From a checkpoint of a small contrastive image-text model: text encoder width 128.
Rows from block 7 of the image encoder of a small contrastive image-text model, named by matrix and row number. Rows with one number within an expert belong to one neuron, the router's apart. Each number is 128 + 32 x the weight over its row's rms, rounded and kept within 0 to 255. All counts start at 0.
After each expert's rows are labels from the 100 images, of 14848, where the router gives the expert most weight on average: "top examples" is what is common among them; "place" is the part of the image that holds the peak. Only what is clearly more common there than usual is listed. The data: flat shapes of many kinds, plain or patterned, on busy backdrops. In brackets: how many of the 100.
# router: router (encoder.blocks.7.mlp.router.weight, 64x256, trained with AdamW), inputs 0-127
# up: expert up (encoder.blocks.7.mlp.up, 64x128x256), inputs 0-127
# down: expert down (encoder.blocks.7.mlp.down, 64x256x128, transposed), outputs 0-127

# expert 8
router.8 [161 185 159  95  87 132 167  86 168 161 126 159 141 145  98 137 118 125 110 157  53 172 158 118  46 100 180 150  95 115  76  93 159 156 123 139 118  77 191 137  83 102 103 116 135  98  68 157 173  85 171 152 102 135 178 160 169  82 175 133  91 129 178  68 113 142 160 128 121  81 163 181 115 128 147 155 169 104 110 124 154  94 167 199  81 159 166 164 164 161 159 152 141 149 161 139 105  82  82 119 154 122 114 153 148 171  95  95 105 188 150  95  90 108 157 118 108  93 152 132 156 113  70 107 150 135 115  79]
up.0 [101 125 130 162 179 134 125 183 141 181  97 113 164 165 162  95 146 155 156 152 181 126 149  96 108 120 144 121 181 153 170 111 134  90 130  84 141 127 131 112 151 113  89 118  66 123  93 152 117 172 139  60 117  99 158 100  77 127  96 145 111 130  87 125 186 166  89 130 121 128 148  77  73 149 123  89 121  66 100 111 149 129 136  98 103 112  88  85 182 196 100 136 152 122 117 110 106 138 168 159 157 174 116  79  95 109 182 105 122 123 110 203 105 159 142 115 144 105  88 130 139 128 167 145  96  99 132  89]
down.0 [153 134 124 114 131 138 140 125 105 121 144 122 113 125  60 113  96 109 140  85 103 134 132 133 139  98 100 112 116 120 217 165 140 117  68  96 109 111 115 101 175 164 171 175 174 156 100 101 118 130 169 138 187 150 123 104 148 151 197 161  61  81 140 120 103 179 158 115 137 153 157 152 124 121 145 118 161 108 112 146 118 179 101 120 194  83 120 134  89 125 124  96  80  94  22 103 137  46 115 146 161 154 148 126 110 113 152 118 139 106 124 151 174 145 142 148 145 168 126  83 144 143 134  68 186 186 105 118]
top examples: brown shape (58); yellow shape (57); heart (39); its colour: brown (28)
place: middle right (58)

# expert 36
router.36 [128 110 129 136  98 102 152  90 165 150 161  74 144 142 124 135 117 178  78  87  90 105 176 149 168  92 149  89 186 116 116 139 124 158 125 121  99 138 170 113 199 125  94 124 133  85  97 109 146 180  82 147 138 132 148 173  92  85 161  85 157 111 121  91 149 126  84  72 146 125 124 148 121 157 155 103 146 144 126 134 144 109 149  63 102 134 152 176 165  87 161  82  98  99 161 175  89 159 160 111 114 173 145  80 114 153  92  98 103 121 104 138 139 139 158 174 157  96 104 106 148 148 116  72 167 137 150 171]
up.0 [149  90 109  97 124 174  77 140 114 162 135 182 110 146  83 146 116 189 179 135 129 109 127 125 167 108 127 146  97 123  90 158 137 129  76 172 104  82  93  86 104 119 196  98  89 143 104  92 144 147 166  90  70 118 155 130 140  96 130  82  85 150 159 181 137 134 124 112 146 126 119  98 124 168 132 102 107 143 116 145 159 125 134 100 140 153 139 150 103 100 163 142 126  94 153 168 116 154  82 178 129  88 132 120 135 110 156 170 182 148 161 123  74 120  80  80 129 113 109 170 103 143 111 141 157 139  81 161]
down.0 [112 106 158 102 151  72 116 118 116 141 109  90 155 122 104 118 114  93 145 159 126 143 137 151 121 103 109 166 183 142 125 165 128 114 166 157 113 150 196 147  95  82 185 122  67 152 113 111  93 120 105 123 120 135 122 125 196 113 165 176 135 131 100 118 123 133 106 105 148 128 149  65 159 114 119  83 185 134 128 173  68 177 160 152 121 165 176  91 141 225 102 136 168  65 104 105  65 128 139 130 119 158 136 158 154 129  79 125 113 102 108 186 123 166 112 134  98 148 139  80 148 111 160  81 149  96 175 124]
top examples: teal shape (100); its colour: teal (62); heart (46); pentagon (33)
place: centre (56)

# expert 35
router.35 [137  86 158 184 104 113 122 123 131  65 138 153 154 122 181 134 108 159 135 107  92 159 150 124 120  86 144 125 176 106 185 123 179 123 123  89 128  82 105 154 108 204  86 119 105 168  84 136 105 154 140 138 170 172 116 131 101 128 116 164 152 135 171  91  64 118  83  93 147 139 116  83  95 174 121 139 111 168  78 140 105 113 117  95 146 150  98  98 127  94 176  94 146  95 113 176 207 158 177 115 101 148 171 126 120 154  84  92 146 142 111 103 148 169 150 138 113  84 153  69 145 114 117  92 143 132 108 159]
up.0 [123 131 138 159  84 109 106 134 135  81 114 222 146 102 141 116 153 131  92 132 110 142  49  56  97 184 121 111 135 124 118 131 130 153 146 123 147  84 160 164 137 177 107  81 116 122 117 115 165 168 111 150  96 140 134 120 147 142 132 142 155 139 124 117  79 181 137 117 122 119  74 188 160 155 117 114  68 141 135 160 151 134 153  71 117 137 135 134 129 140  97 153 115 163 102 129 198 144 109 114 201  86 112 106 140 150 131 152  53 194 128  67 109 148  89  76 182 142 135  85 138  75 109 142  79  99 107 174]
down.0 [106 125  35  93 114 125 160 148 149 119 125  91 110  84 140 115  72 117 135 120 136  73 127 134 168  93 128 223 136 138 143  78  94 121 135 149  93 148  86 141 124 107 196 118 127 103 127 112 124 194 177 113  85 149 142 166 100  65 129 106 120 164 158 101 182 144 147 123 137 189 149  76 194 137 102 188 178  43 127  79 132 154 123 151 143 127 143 170 156 102 130 174 161  66 153 134  54 142 119  78 105 107 130 133 121  76 145  72 116 171 154  57  91 110 141 145 118 110  86 127 187 123 164 134 135 127 146  80]
top examples: blue shape (100); count: five (40); gear (37); its colour: blue (29)
place: centre (58)

# expert 63
router.63 [ 73 140 173 139 118 129  78 172 127  80 153 163 123 118 171  66  98 160 145 122 194 192 125  98 169  81 157 141 105  91  88 148 139 201 108 180 139 116 103 162 132 113 173 169 177 174  99 113 117  67  97 157 122 145 108 100 133  82  97 150 149 133 180  91 116 143 105 128 168 148 147  64 109 157 121  96 128 112 109 131 121 180 111 123  93 177 121  88  93 112 123 111 171 185 151 142 109 132 162 174  76 140 166 177 163 210  93 125 111 149 160 103 110 118 155 134  64 143 132 121 111 118 177 159 113 134 143 168]
up.0 [ 88  28 106 151 165 185 164  86 127 108 151  84  75 117 111 162 160 109 130 105 151 144 144 150  91 143 124 102  87 135 149  97 134 111 134 122 135 166 158 113 138 154 130 157 168 150  93 129 103  81 102 156 130 150 108 111 138  88 151 105 123 157 208 117 140 110  61 175 162 140 130  98 154 107 143 103  62 178  65 129 129 160 111 134 106 166  84 139  79 132  95 169 134  92 161 132 117 158 161 153 118 165  79  79 152 177 144 127  94 107 109 172 127 156 121 158 111 206  97 130  97 150  93 161 163  98 134 131]
down.0 [118 142 203 144 119 137 166 156 108 127  89 118 145 121 128 131 154 116 123 145 132 131 160  64 151 152 181 188 134 122 155 136 177 130 127 124  61 117  81 145 125 172 105  84 125  91 110  96  97  85 164 176 166 113 112 140 162 121 194 172 112  93 117 161 109 240 147 102 197  83  83 125 156 163 131 206 117 157 104 107 168 133 197  99 144 160 169 115 119  97 123 100 108 132 107 122 151  92 135 128 166  81 154 151 146 152 147 107  82 127 125  73 121 106 154 161 132 102 112 126 183 123 106 125 140 131 128 151]
top examples: green shape (60); count: five (58); crescent (51); purple shape (45)
place: middle left (58)

# expert 29
router.29 [125  72 108 121 106 105 160 116 165 164 108 123  68 181  92 151 175 122 147 158 103 168 173 174 156 100 109 174 107 152 125 176 110 100  87 127  80 179 156 182 164 100 123 146 128 177 112  92  78 175  93  85  85 124 133 180  92 173 153 139 153 182  84 127 165  79  61 114  94 153 159 146  89 137 116 149  80 102 153 185 104 117 116 126 173 117 172 129 113 112  93 130 122 103 139 153  68 145 132 136 153 130 126 136 154 146  97 120  81  96 124 117 175  62 161 145  82  97 155 124 145 201 133 109 181 162 189  97]
up.0 [197 172 132 139 153 115 130 148 108 168 152 111 112 181 141 111 137 164 138 102 107  86  97  69  89 143 182 154 167 115 134 109 169 100 144 182 134 114 157  96 139 131  78 171 164  97 157 102 119 198 103 102 112  96 110 100 190  57  85 153 142 154 135 188 107 109 154 104 233 150 130  69 102 177 109 147  96 154 131 133 103 194 174 133 132 108 133 189 104 117 116 121 136 142 139 207 107 140  60 175 130 139 109 127 113  86 124 103 153 128  94  73  52 126 137 118 163 142  84 140 140  57 125 133  92  83 145 100]
down.0 [147 127 114 209 142 129 159  86 164 123 136  88  99  77 104 147 165  93 148 155 154 153 106 160  79  95  97 180 176 154  98 187  73 128  97  96  81 130 106 155 180 135 111 134 163 102 191 153 136  64  58 120  90 110 154 136 101 164 170 184 145  90 114 139  83  96  88 130 149 138 149 150 129 147 123 133  94 151 141 102 135  85  95 135 145 156 132  31  64  91 163 152  90 122 143 136 118 154 177 112  75  89 190 160 102 110 118 157 109 103 119 148 130 119 105 180 107 168 114 151 190 124 158 150  97 154  91 146]
top examples: hexagon (94); largest shape: hexagon (93); count: one (59)
place: centre (52)

# expert 52
router.52 [124 103 128  89 130 144 133 152 110 189 115 161 112 109 156 168 136 136 164 171 142 135 160 172 143 118 159 152 159 100 109 139  89 184 115 154  82 115 105 167 130 139 135  95 139  84 145 142 130 147  48 166  95 131 130 159 157 141  87 140 115 133 174  84 118 145  63 111 114 130 142 106  93 110 153 109  52 110 157 111 123 101  82 137  94  89  97 149 183  81 141 167  92 161 132 139 141 194  94  75 137 105  82 135 115 111  78 138  96 131 127 155 123  81 164 145 140 156 206  74  96 165 118  92 164  99  77 109]
up.0 [109 146 129 111 110 156  81 140 138 109 119 105 148 147  92 111 148 145 154 130 145 177 147 108 158 139  84 137 144 170 149 121 152 153 165  58 124 179 182 170 134 127 117 163 118 145 198 159  99  56 127 138 187 124  82 141 153 167 111  78 137 118  96 184  68  99 125 144 101 122 107  90 105 132 137  87 144 112 101 104  86 154 140  93 116 149 146 164 146 118  75 141  93 133  83 185 139 169 171 102  66 135 115 111 115 108 126 104 128 166 143 154 109 147 138 139  75 152 108 143 164 157 199  70  71  76 150 120]
down.0 [115  69 157 155 162  79 109 125 123 154 133 162 158 192 237 210 124 189 101 176  84  76 133 136 150 152 114 138 137 151  87 105 113 144  81 131 138  58 139 136 135 135 109 133 104 152 152  94 107 108 109 171 150 108 144  95 127 139  99 142 122 103 136 153  89 160 150 146  75 117 103 121 116 153  48 111 129 108 134 112  82  78 166 110  84 127  66 174 121 136  91  90 132 126 112  71 113  98  96 113 207  83 102 104 131 137 109 114 162 147 210 118 121  54  83 173  63 120 186 108 157 127  90 148 135 134  98 109]
top examples: white shape (79); grey shape (58)
place: middle right (54)

# expert 24
router.24 [ 99 172 177 110  90 150 121  71 118 112 165 142 100 137 170 181  89 105  91  76 164 115 144 172 161 115 156  98 169 112 142  85 156  88 177 169 117 162 103 141 176 175 114 142 129 119  80 160 113  62 116 122 140 121 118 122  71 103  96 188 179 129 104 162  91 164 142 175 141 149 118  65  92 112 137 147 133 115 168 161 116 107 160 119 101 142 185 113 127 140  98 108  70 106  77 109 145 180 120 151  89 143 135 168 113  94 128 152 133 109 152 128  98 105 156 104 145  95  96 150 115 187 173 116 150 182 148 175]
up.5 [ 93 115  88  83 100 118 109 120 151  75 147 129 156 124  43  99 107 127 134 169 152 176  89 119 129  97 112  96 105 188 110 180  93 109 125 131  68 151  98 132 177  89 121 154  40 121 128 108 103 100 120  83 138 169 181 152 108 131 115 163 157 111 104 161 126 166 112 149 105 164 120 124 169 109 126 118  89  86 127 183 187 126 130  95 152 189 131 123 140 136 119 103 141 128 210 153 140 149 145 139 133 122 169 119 125  96 164  98  71 110 127 125 138 140 126  66 159  88 106 140 158 123 103 170 152 158 131 133]
down.5 [182 155 113 117 117  95 130  93  78 108  37 113 107 143 106 131  95  93 137 127 113 141  76 123 146  86 119 158 158 146 126 139 120 115 153 147 116  91 143 154 105 112 151 118  60 123 106 145 102  89 105  63 171 145 136  84 152 198  87 121 135  90 158 125 131  81 122 106  83 158 133 141 156  88 153 142 100 115  86 126 180 179 127 126 158 124 191 125  94 147  92 127 137 125  88 169 137 168 177 175 107 104 106 141 137 106 141 130 136 119 169 107 138 145  95  91 200 104 123 118 148 119 146 173 115 131 106  98]
top examples: orange shape (100); tee (38); its colour: orange (34)
place: centre (67)

# expert 14
router.14 [134 182  86  85  92 180 140  75 120 137 138 109 104 114 159 161  83 104 112 148 114  98 122 172 106 162 189 126 156  69  54 121  67 131  94 136  81 118 149 106 119 154 106 103 168 115 122 102  97 109 113 125 153 154 127 146 113 110 148 168 169 155 136 134 153 144 111 173 144 147 108 124  73  83 140 134 109  92 177 128  90  77 141  84 145 136 131 126 106 120 162 125 106 138 154 139 135 190 116  91 179  81  80 114 148 137  92 108  80 165 117 193  76 165 126 178 118 136  69 102  85 171 121 138 184 177 178 110]
up.0 [ 83 161  74 105 128 170 133 125  88 124  67 123 135 114 100 112  85 116 129 167 161 120 163 166 130 104 134 113 138  88 111 131 110 132 198 161 137 191  95 144 133 125 111 160 165 190  81 180 151  75 102 150 126  94 134 116 116 123 147 125 134 151 160 116 157  93 105 138 213 122 133 167 138 109 157 113  83  92 135  71 108  90 168 185  89 175 188 138 129 162 141  56 168 133 191 131 136 150  48 186 118 164 119 133 138 111 131 149 162 140  97 109  74 144 107 171 114 102 111 168 129 143 164 149 182 144 174  64]
down.0 [137 122 149 136 153 165  63 172 142 140 172 128 107 125 118 117 148  82 163 162  86 184 105  86 116 107 104 181 130 165 168 139 105 130 129 177 103 131 142 124 107 124 149 117 152 130 175 126 141  63 126  60 144 203 137 190 107 119 170 188 121  68 154 193 138 149 131 131 128 114  91  90 142 123  99 164 176 130 131 113 144 163  99  89 143 138 117 136 140 116 118 120 101 111 117  93 119 106 188 212 151  85 120 106 176 146  52 128 166 125  90 100 127 175  54 120 121 118 153 125  83 133 155 166 170 162 122 141]
top examples: pink shape (81); star (58); its colour: pink (26)
place: middle right (51)

# expert 55
router.55 [108 118 145  71  98 150  83 163  90 130  99 147 130  98 159 158  94 161 184 176 190  83 142 136 164 167  83  79 135  65 186 127 165 137 152 129 111  62 120 137 137 143 187  92 170 137  99 166 145 161 140 150 115 170 134 134 138  96  77 168 171 156 165 116 161 171  86 147 151 171 104  97 116  93 133  88  96 152 145  67 142 130  65 157 163 114  94 143 124 133 112 188 152 164 164  89 147 182 113 136 151  88 114 173 115  88  99 150  86  78 112 164 117  88  75 133 151 135 168  90  93 115 116 138 184 148 135 136]
up.5 [162 131 124 205 159  99  94 171 106 105  99 146 149 109  95 127 149 149 140 148 140  86  70 194  85  96  95 121 181  65 107 146 127 118 129  90 144  91  59 132 107 188 108 169 121  97 176 151 115 160 147 179 154 136 157 128 139 115 110 131 174  88 126 150 160  84 127 162 107 147 126 136 165 152 135 151 124 116 126 120  86 125 158 122 145 146  49 108 125 124 128 107 160 160 121  68 146  99  98 143 146 130 121 124 140 154 160  77 122 164  95 141 169  91 137  78  79 112 132 128  97 104 115 120  87 171 151 166]
down.5 [ 87 111 164 132 135 110 140 117 130 153  86 126 111 135  83 157  75 107  71 116 144  91 175 110 145 125 126  63 121 122  97 130 103 112 115 116 113 133 115 132 142 142 148 238 102  99 124 146 115 132 180  94 148 112 151 114  48 134 143 170  94 205 146 119 146  91  90  93 142 165 165 119 171 129 123 158  69 166 162 101 113 107 168 121  98 143 128  97 144 107 117 144 136 130 141 113 136 162 157 164 200 117 159 133  68 158 163  95 171 119 117 171 114  68 140 122 123  85 103 117  77 130  91 108 121 117 192  91]
top examples: arrow (51); largest shape: arrow (29)
place: middle right (42)

# expert 61
router.61 [127  71 170 102 172 143  75 166  88 139 157 104  99  92 171 100  81 126 174 127 164 121 113 161 163 135 146  99 159 124 121 176  73 129 160 124 103  73  89  98 152 177 182 119 135 158 112 176 133 131  95 178 182 118 103 115 117  91 113 178 170 127 172  70 132 110  88 116 178 188  80  88 140 106 168 106  99 142 186  99 135 115  76  82  72  76  83 115  98  99 105  83 131  95  82 105 159 108 117 151 147 128 163 117 175 125 147  85 134 104  98 118 133  82 108 108 103 147 107 129 105 167 173 161 137 174 189 172]
up.0 [159 109 109 178  92 136 150 106 181 169  80 143 129 163  97  70  82 151 136 146 140 196  87 143 181  58 133 187  64 170 130 196 178 133 130 137 120 132  92  97 170 137 130 110  88 203 181 160 123 111 171 130 103 137 127  71  87 108 174 129  96 175 162 143 101 127 138  87 135 117 150  69 118 138  65  96 125 166 116 105 154  94 113 173 130 135 104  79 134 138 159 144 135 161 180  89  95  89 116 153 117  95 141 202 139 133 127 167 135  86  69 134 162 137 171 117 127 109  71 130 146 104  84 156  90 113 126 108]
down.0 [121 145 109 132 143 195 115  91 166  56 136 191 156 158 171 110 141 130 105  73  92 104  92 123 111 137 141 169  78 136 103 110 202 105 142 131 166 133 118 145 131 143 162 167  97 136 116 123  79 129 124  45 129 136 106 146 186 149 128 136 207 117 142 183 147 100 144 118 116 150 105  94 116 125 124  57 192 138  98 141 183 140 140  94 203 138 102 164 169 171 177 174 155 145 122  61 132  86 132 128 143 151 120 103  47 153 130 190 109 134  90 145 121 151 137 139  80 155  96 108 137 124 124  91 151 152 108 102]
top examples: flower (100); largest shape: flower (88); count: one (50)
place: centre (54)

# expert 20
router.20 [102 149  97 105 122 131 173  93 138 166 109  87  94 108 158 174 133 102  79  89 133 158 152 151  84 179 161 133 105  87  93 178 104 106 149 164 135 143  78 103 192  81 152 156 105  87 130  82 115 116  86 116 139  76 138  92 111 133 156 163 164 149 125 169 123 139 161 150  90 151 126 136  95  80 172 109 110 152  91 134 160 123 173  77 135  84 124  83 118  82 102 122  92  81 132 130 129 171 161  70 147 101  94 142 134 162 129 113  91 104 101 145 114 139 140 159 153 168 115 110 111 121 104 165 145 158 109 115]
up.0 [130 118  84  98 187 116 146 138 151 173 108 146 100 112 118 116 133 162 185 107 181 166 104 110 112 117 172 136 106  96 130 138 155 123 112 133 168  96 139 159  98 135 118  96  98 131 123 131 128 172 156 134 131 106  91 119  92  84 153 123 173 107 176 127  95 125 105 132 132 181  56 156 118 126 145 128 175 196 104 140 167 105 160 143 139 174 130 106  86  73 118 116 176 127  76 196 175  83 123 118 138 107 121  99 130 125 118 137 154  94 155  80  93 161 147  91  98 150 144  83 143 135 118 104 120 146  79 165]
down.0 [110 108 166 130 151 146 169 148  96 116 143 145 101 116 130 109  96 146  77 138 117 159 139  83 175  92 152  81 116 102 109 186 108 154 116 171 137 141  79 109 180 129 123 106  96  90 119 103 136 142  85 104 119  84  92  70 184 157 124 161 123 144 166 129 139 130 152 150  75 169 135 142 204 133 126 243 156 156 116  88  98 155  92 125 138  59 136 168 170  54 140 118  54 146 166 121 118 115 115 153 195 136 151  98 132 123 138 146 117 116  91  84 127 144 131 184 103  78  84  77 113 115 102 149 170 116  22 104]
top examples: pink shape (100); its colour: pink (57); heart (38)
place: centre (57)

# expert 5
router.5 [131 131 141 117 124  89 137 157 114 147 121 150  89 147 127 199 177 183 153 107 140 148 173 149 140 179 153 167 167 103 101 164  66 139  97 142 115 114 119 200 144 178 161 177 143  94 100 142 159 150 161  88  90 197 165 122 162  86  76 158 164 159 120 134 152 141 167  84  61 147  73  92 101 142 172 134 102  76 159 128 119  40 135 157  89 100 117  71 148  82  99  91 145 107 138 131 172 176 136 147 128 152  51 137 131 103 103 111 121 161 171 147 164 143 151 126 116 122 138  64  72 176 160  98 145 120 161 125]
up.0 [ 81 148 141  74 129 141 151 193 139 144 197  99 173 128 116 177 103 114 121 117 205  89 164 119 138 108 141  86 188 157 133  69  48 129 138 103  82 160  90 153 183 107 157 105 174 158  68 109 195 138 105 132 121 111 183  94 117  72 128  47 111 103 177  99 103 174 184 111 134  55 115 109 184 157 174 134 163  88 101  75 115 133 143 112 166  94 146  96  67 111 119 163 121 113 111 102 104 127 133 113 127 165 154 144 124 103 163 100 156  97 110 120 161 143 166 178 126 136 116 148 148 148 119  62  75 151 165 113]
down.0 [109 159 116  55 111 172 169  84 175 116 136 169 206 101  70 134 163 178  95 110 183 115 129 111 196  93 111 135  82 147 134  84 148 155 132 101 136 158  82 142 107 122 122 134 173  83 148 121  69  58 148  84 132 129 105  80 139 160 172 169 100  86 152 162 130 159  72 163 109 122 137  91 167 113  95  95 165 125 103 115 137  91 120 163 104  94  98 147 145  70 197  93 190  88 106 137 131 138  97 121  86  61 117 119 132 121  99 132 159 177 156 123 127 121 151 144 127  92 141  95  99 140 175 114 183 127 134 151]
top examples: white shape (99); cross (61); count: five (47); its colour: white (46)
place: centre (63)

# expert 32
router.32 [ 96 118 112 119 158 108 144 134 133 168  96 103  78 162 132  99 113 135 150 117 151 141 184 131  96 130 160 163 141 127 102 199  88 144 114 130 125 118  86 157 151 134 148 133 135  76 124 172 164 120 137 147  96 101 125 129 125 114 111 159  80 123 148 105 117 119  64 133 104 194 183 135 114 113 157 133 157 105 146 100 180  64  95  82 103  99 107 166 172 109 123  58 122 153 170 194 108 131  91  95 113  94  90  78 112 134 106 150  80  90 121 104 167 103 168  85  91 161 142 108 182 192 202  92 103 150 187 111]
up.0 [147 169 108 126 105 102 120 171 130 115 100 146 175 155 129  97 123 149 112  80 155 114 127 167 123 116 123 192 128 127 140 161 128 180 141  82 157 143 117 125 116 153 114 107 159 136 111 118 120 146 118 144 160 167  40 100 102  93 107 142 156 157 148 171 111 116 201 128 102 188  53 128 122 132 108  81 140  61 149 157 129 144 173  82 162 141  96 147 168 155 147 153 147  85 149 129 138  64  94 118 161 110 151 117 115 106 130 116 147 197 155 152 128 171 145 126 134 162 145 148 125  86  91 111 125 100 106 142]
down.0 [134 110  92 128  68 130 119 132 158 159 130  81 143 128 121 124 153  93 138 135 119 149  93  71  98 132 120 125  82 110 158 144 133 115 154 166 113 118 117 113 180 117 188 113 114 119 183 152  88  31 106 102 146 110 126 164  75 131 131 143 142  93  82 142  68 110 140 189 157 147  93 155 109  84 165 123 115 137 127 103 116 140 147 136 127 155 161 135 161  73 120 143 180 128 122 185 103 144 134 139 145  91 159  47 107 110 186 193  57 106  72 140 173 161 158 139 142 108 161 125 167 114  60 189 128 185  52 115]
top examples: count: one (66)
place: bottom centre (30)

# expert 59
router.59 [ 96 109 126 158 176  95 159 132 179 118 148 131 133 166 160 144 142 125 163 111 144 170 171 132 103 144 103 150  92 146 100 171  98 151  79 109  79 136  89 125  64 108 153 100 158 170  78 140 156 133 134 158 107 177  88  99  94  95 105 149 130 178 149 107 128  77  70 125 128 156 194  84  93 148 111 147  85  96 119  93 154  70  78 121 119 118  76  84 149 119 120  93 154 160 109 160 126 157 142  95  87  91 121 118 195 147 122 121 175 125 164  86  97 180  94 153 106  81 165 173 150 188 122 158 120 142 156  79]
up.0 [105 112 131 124 110 134  82 155 180 163 107 117 155 105 120 136 146 167 113 146 163 142 135 144 118  96  97 209 149 158 190 157 119 109 124 175 116 160 100 165 146 157 133 139  75 170 127 113 112 142  96 189  82 128 132 107 186 165 166 161  75 159 108  93  18 153 123 117 111 146 171 186 116 148 132 171  94 110 151 135 110 124 132 137 118 158 125 177 180 125 154  72 131  85  56 149 143 106 149 139 147 146 125  82 131 192 123 170 109 107 136 132 139 107  94 122 128  86 122  74 155  93 138 168 184 113 138 151]
down.0 [ 90 144 100  92 157  76  89 127 111 117 167 120 114 141 161 102 155 115 162  93 121 107 122 167 169 133 159 105  91 122  45 126 181 110  95 104  91 123 161 169 106 126  98 103 118 152 115 127  61 148 149  92  58  76  66 193 205 148 142  84 137 119  92 138 138 153 148  99 145 147 113 141 122 122  44 142 178  74 145 183 115  79 102 112 155 117 117 155 171 133 146  82 159 139 179  96 120 149 150 168  97 120 137  99  94  77 140 112 113 167 104 152 143 112 110  92 128 141 164 140 147 149 126 156  62  67 184 139]
top examples: purple shape (100); its colour: purple (37)
place: middle left (33)

# expert 7
router.7 [118 167 190  81 145 140  77 168 163  93 141 195 110 110 109 186  97 109 113  93 141 141 130 139 149 115 189 140 177  88  81 141 116 116 135 171 116 119  76 115 137 125 150 123 177 164 116 147 135  92 170 121 113 143 101 116 136  97  75 157 176  93 153 115 145 155 138 138 106 131 106  67  92 158 185 118 136  78 164 175 110 170 108 119 101 165 159 102 161  67  93  99 145 140 107  78 147 149  66 136 115 141 140 154 165 143 115  80 146 131 194 136 104 122 104 110 105 152 109 112 106 171 171 142 148 144 153 133]
up.0 [129 127 151 117 111 111 148  73 155 115 114 116 100 130 107 163 132 145 182 160 114 141  96 116 136 113 181 159 124 153 121 152 160  74 115 159 103  84 127 139 172 124 143 103 143 104 153 138 123  88 116 152 153 158  88 155 136 107 163 156 154 129 105 138 112 123 141 110 134 101 115 105  72 175 155 186  63  94 146 144  98 103  70 113 154 184 103 117 123  90 150  52 186  75 153 158 122 158 154 146 121 152 159 122 108 124  61 144 196 102 130  88  98 117  72 128 107 162 151 114 132 161  56 135 186 149  83 157]
down.0 [161 132 157 141 119 119 117 172 173 124 108  94 118 154 161 143  79 142 141 161 167 146  80 122  55 144  97 150 144  96 139 158 106 132 146 118 137 154 159 158  83 144 157  86  97 168  65 127 115 109 128 148  73 111 129 164 110 120 106 141  85 139 139 135 108 126 127  94 169  70 123  77 152 107 185 101 105  88 117 132 120 179 132 142 106 140 212 154 142 109 105 164 100 196  74 118 105 159 101 147 111 105 107 150  91  99 121 148 122 105  71 102 134  83  76 129 120  92 115 106  94  80  90 132 166 137 172 133]
top examples: orange shape (65); brown shape (61); flower (46); star (45)
place: middle left (42)

# expert 33
router.33 [ 95 175  98 127 141 177 185 133 127 111 106 121  78 205 151 175 146  89 117 125 130 137 187 131  95 168 111 131 149  95 116  91 105 156 110  80 109 196  74 134 132  97 165 135 189 119 141  79 156 167 182 140 118 145  94 147 101 114 155  93 140 160 135 118 119 174  82 144 123  92 176 131  69  84 135 121 135 107  95 188  85  78 148 107 176 154 137  78  98 137 155 106 127 160 146 173  91 193 153  82 165 120 133 113 111 116 137 125  79  96 118 119  76 122 114 170  61  67 111 140 115 200 111  90 154 201 172 118]
up.0 [183 151 165 160 142 115 104 116 143 128 144  68  89 175 168 169 125 165 113 138  72 151 200 140  91  95 125 137 142 153 125 125 105 138 112 173 131 185  86 106 152 141 160 132 100 151 128 119 119 127  88  89 142 153 130 183 111 124 142 134 151 127 117 113 144 148 105  98 137 101  48 147 142  70 150 121 151  93 131 181 104 174 114 142 141 132 169 113 101 151 179 106 139  52  80  80  82 161 101  35 167 114 113  78 135 111 146 175 113  73 114 148 121 157 109 144 125 126 159 119  56 149 118 196 168 102 165 108]
down.0 [102  56 124 115  97  96  84 171 128 168 134 119 118 137 168 101 107 130 108 119  50 109 140 135 131 136 134 154  66 158  95 205 107  88 175 147 150 149  99 180 150 104 148 127 128 145  96 162 208 151  97 105 104 160 145 137 136 106 113 142 175  99 124 179 143 143 122 171 178  88 109  95 176 153 138 176 116 189  96 111  73 138 174  78 132  54 138  61 132 157  97 138 143 110 142 137 119 119 116 157  69 188 127 155 130 117 146 124 142 101 138 148 181 143 131 127 124 144  94 114  82  55  89 138  72 178 139 114]
top examples: square (77); largest shape: square (54); pink shape (44); rhombus (32)
place: middle left (35)